config = dict(
    model='multi-label image tagger',
    train_examples=48750,
    arch='swin',
    activation='swiglu',
    patch_size=[2, 2],
    mixing='mixup',
    optimizer='adamw',
    beta1=0.8,
    beta2=0.999,
    steps=4800,
    epochs=12.6,
    lr_schedule='cosine',
)
Rows from block 9, named by matrix and row number. Each number is 500 + 50 x the weight over its row's rms, rounded and kept within 0 to 999. All counts start at 0. Numbers have three digits each. After the name is the row's rms in percent of the matrix's.
# gate: MLP gate (model.blocks.9.mlp.gate.weight, 672x256), inputs 0-85
gate.209 121:430515492482382573492483413496530454532464493548525608525519485554445517558428477488676531453509452551580459550518492482521508429538533465580519442503428465506415516501442542521474465471535411527507493520438543615478435459409559490546624437459557514574526481
gate.210 087:457525538454442572459460474618518512472501499501460566424494557563502512491524423514535529489440509446549490458454550465542553448640472552435435504438625555402539491492455503563563558511512423528493497456500420434461601487427547443499545477561526564533535440
gate.211 094:507417526509438497429500453511529510554546494523502583486389498449473495605469497470572440484508570480514524543522481528429437489517570467475489454457573577489537525582520473504510497429557484545522511509476430488540482518539600504473549475473526502508430450
gate.212 105:446616526550445465460470518500648512414438585520527523584599499525487496539491523517529462580592543499543497590445573469493458425517535502515498496532537489464450433497446567441471487475536495518485505455476418495580517513469432525500539467475492441435523498
gate.213 102:491517501587522469445493529556558532491477495534420456443475530559475541523475466403475581552403551604519529553488469569482436495525510475515425537539600446467487604503502457501462510459535569507454523502385508481594465514514458519499546452545536488537474449
gate.214 101:486416586484487541487458495534485554547453453555533472486477541515564419533451440537526581497529560463451498543563487482571422384473485533469432477446516589554449562540481456569513475609488539411471529448460495468480499445467480472518525377503577546552558442
gate.215 105:484491605545523486540478438464459518486439442564541434427444490489547509503508418450533460503511408493484604465467453461436561491504494522490427455587485540523504528345498584552489408461532514479585553498486524427471414467479444516524401478593503508507494523
gate.216 088:526579413571458509593470482467515585461469536408448497505454419404498408517396520453359564482470523583472568523489483527509489476419501542427425459481549476459431462481462538478540547548428517518511494505574496547454594514417481507564551494510528551527477529
gate.217 083:532451392528496510528504510453470426552468425499527547558536558542519467515612547464546458574546475532498452435545447491436479579410496470555474456535495521564458469561537515518466517541457513447484507539508517562542471487541522525464526513517542447492546474
gate.218 085:512494562529538473433528475508575539500503566490568504599536528529419511571468492441443524569484528454444408481453441504527618550542479482621601392524519468425514588559438458606486548442444581522403552458539442526530549514479538456571411471506487472442578589
gate.219 086:478502458463520551420445478512469615545394577466517412543404519529523507495620450504440538532454434509484552412566522537521544515528553413514446606474560512449501547575459536471430509515498556425539451479520512595443538550460375541388544446493443428479472498
gate.220 089:464425474475510453542629435552490457572465538550521422554495521591476596463507479546499512512472482480490566542478530492418496489472496505566520538530427406458536468496506413466454535569455562543461429483494483491489569514557479494578548495445509458447506496
gate.221 098:552434439418412565473545417492571421543492509536505394410478531427418441412506462549546497464431529548510563476458451445466503459409493568486394492539455546471466508517549454536667485449481486453476534415489452498511593447580510468522500516468478503500431423
gate.222 098:512409496514512523472473577561515457560469443487447501493445515471581499504406587408438512475489544498479463456438487499451550433508567537525389457434496540505559469539507547461560471503531447538534640518478527499484572477480560413493461480482510610606536500
gate.223 084:508554464517412405436562415490463560484448555402543514536451473490477486478506546526559471416583516464511569436441482495430528618503569538483420525442533495448517557485537521453514601494433523613480432412415464454499502466486486481528528551523527552488683499
gate.224 092:535451442513465438521470402473528494473528537501514503448485521436480487477397469540501479545464461560581480445469558506505476466532515462502327522422495488532404597506585588516576437411556449529505517535458388492465516544518494568427539458574491576570446466
gate.225 161:470561535536518493457407594467535534482435488514518477583514529508508589403570452470441477535438596509567484521570442478484480555519438516513405476585516543484515458445474569422479453519566469546516514477457478494385549526469373547533473478568454483451555537
gate.226 087:513470482470553423501462508354609520565507616481576441580492538488503436450456472440389555442438507501466465520458503467504460538537610562537446450508461512504543515447545533498617516519481569474484492436476536509528496447479471388498468532484404521410447448
gate.227 151:459508513492491527440480407449364496518491481482539515529568466575488543543491518571595480522487456492483543585558428509466492459575490463543534488613437418534382486489490533556430528461524506478613462483507376475503454490437528477466468481571460514470498435
gate.228 095:508454523518433423505420467461497542542547609527550537467362496419522510530506544487592530532499504468531506511505433513440515518469452537558490512442493581509400478507489518471530496546462507428501482538444514442533472523570506452470463541622486583477511518
gate.229 085:511461385458515458510505560473536512423535602524465479542575547469541439438578546479581502549533514482553463590469507524522388452502512433424602537498511455528463552507447485506569447490454484388498506526514476547476469454630446424491380536551482481477442451
gate.230 138:421573568528537522482472501572460592513518549465561480532524488537488502478538382498531476488536557445487496577507409431524443509527437499566453402546550465419490431559563526545470461540526518512487537501404472422347562491482446547517510524590452504509536587
gate.231 088:467594540543481379496451367516505539501444537520553469540459523471513553489547472452490510442437542547576537543482492381450543469467462594415494481532497464549446541502487520551488552536480596503512611515472542415493496567489490472581400443443465489536561421
gate.232 112:553522591493499565494513565491444565457423580520465486525498476433529433517485499589459454518457510541508501526407549529404604527538448538663500427476553483535503515481516472488570526418502506467511509492451505482492495516515479493497551518491483506458618430
gate.233 100:545493504556481518576430427531488525548493402535483443534387470456527489444513518454578484539537482478500533483541528449513495508579495599501503486487469431468533345477523452466470474538536519478487498435472523565542427454510493426436475488542449485554584495
gate.234 110:503490571473534547499447524479491561546556474528442486466519561433436529513459567480498588544364545463425569409550526294558533552505494531469466525537405394506483498499535480536446566523444559498516468451513505464481512448442464498560411497551558506517485530
gate.235 083:517494476464385512444492432500478549545433532483539518431505468509499531461413483451468466542466430529494605503573458523423473513535480592458475502521618555509458457480532569472433531529575508532495446356533572598469544553526470460489423599509586591495476384
gate.236 117:525483488522521512601587504505518531534507470509442507522634478461551499562451520448436557463487449492571521498485556529508565596498579490475627459511462448549521473452489545437590560457486427543491531460511554491584442550534582481496530560476539498424396491
gate.237 082:475441503443591466398520491441449532500429563445505516441502461589495448455414555534480520538520494404516496423441578469451476451537490487570569535447551476456497389554519541553516539499554506518541481510485481462583432568488555600475398470452520516487385447
gate.238 085:499510487541471612521570569563600513478557472427510440517494517565505531471515549503464533571524526450560473466502494479501508456463573557523510526534533551521466494531585530562568523558526526495566529588449485433475521500503435532511560463494549480451455452
gate.239 096:515493494452454590381406439473537525503475487510540505550519507463515444458477489502461642513512512513517488509461508550517572523501494536596560498606424470486420446440424499535471581492515491586547485503500526491460504533494533491508537407484486354479461473
gate.240 086:494492552443526534537525422442486516524487546482481546518432484482589547460474544473498520400492483463469402482407545485397565479455582492429517485537564522431575537466470530520447426562398555499449475479535585497508536561534370562449569537500498473560510415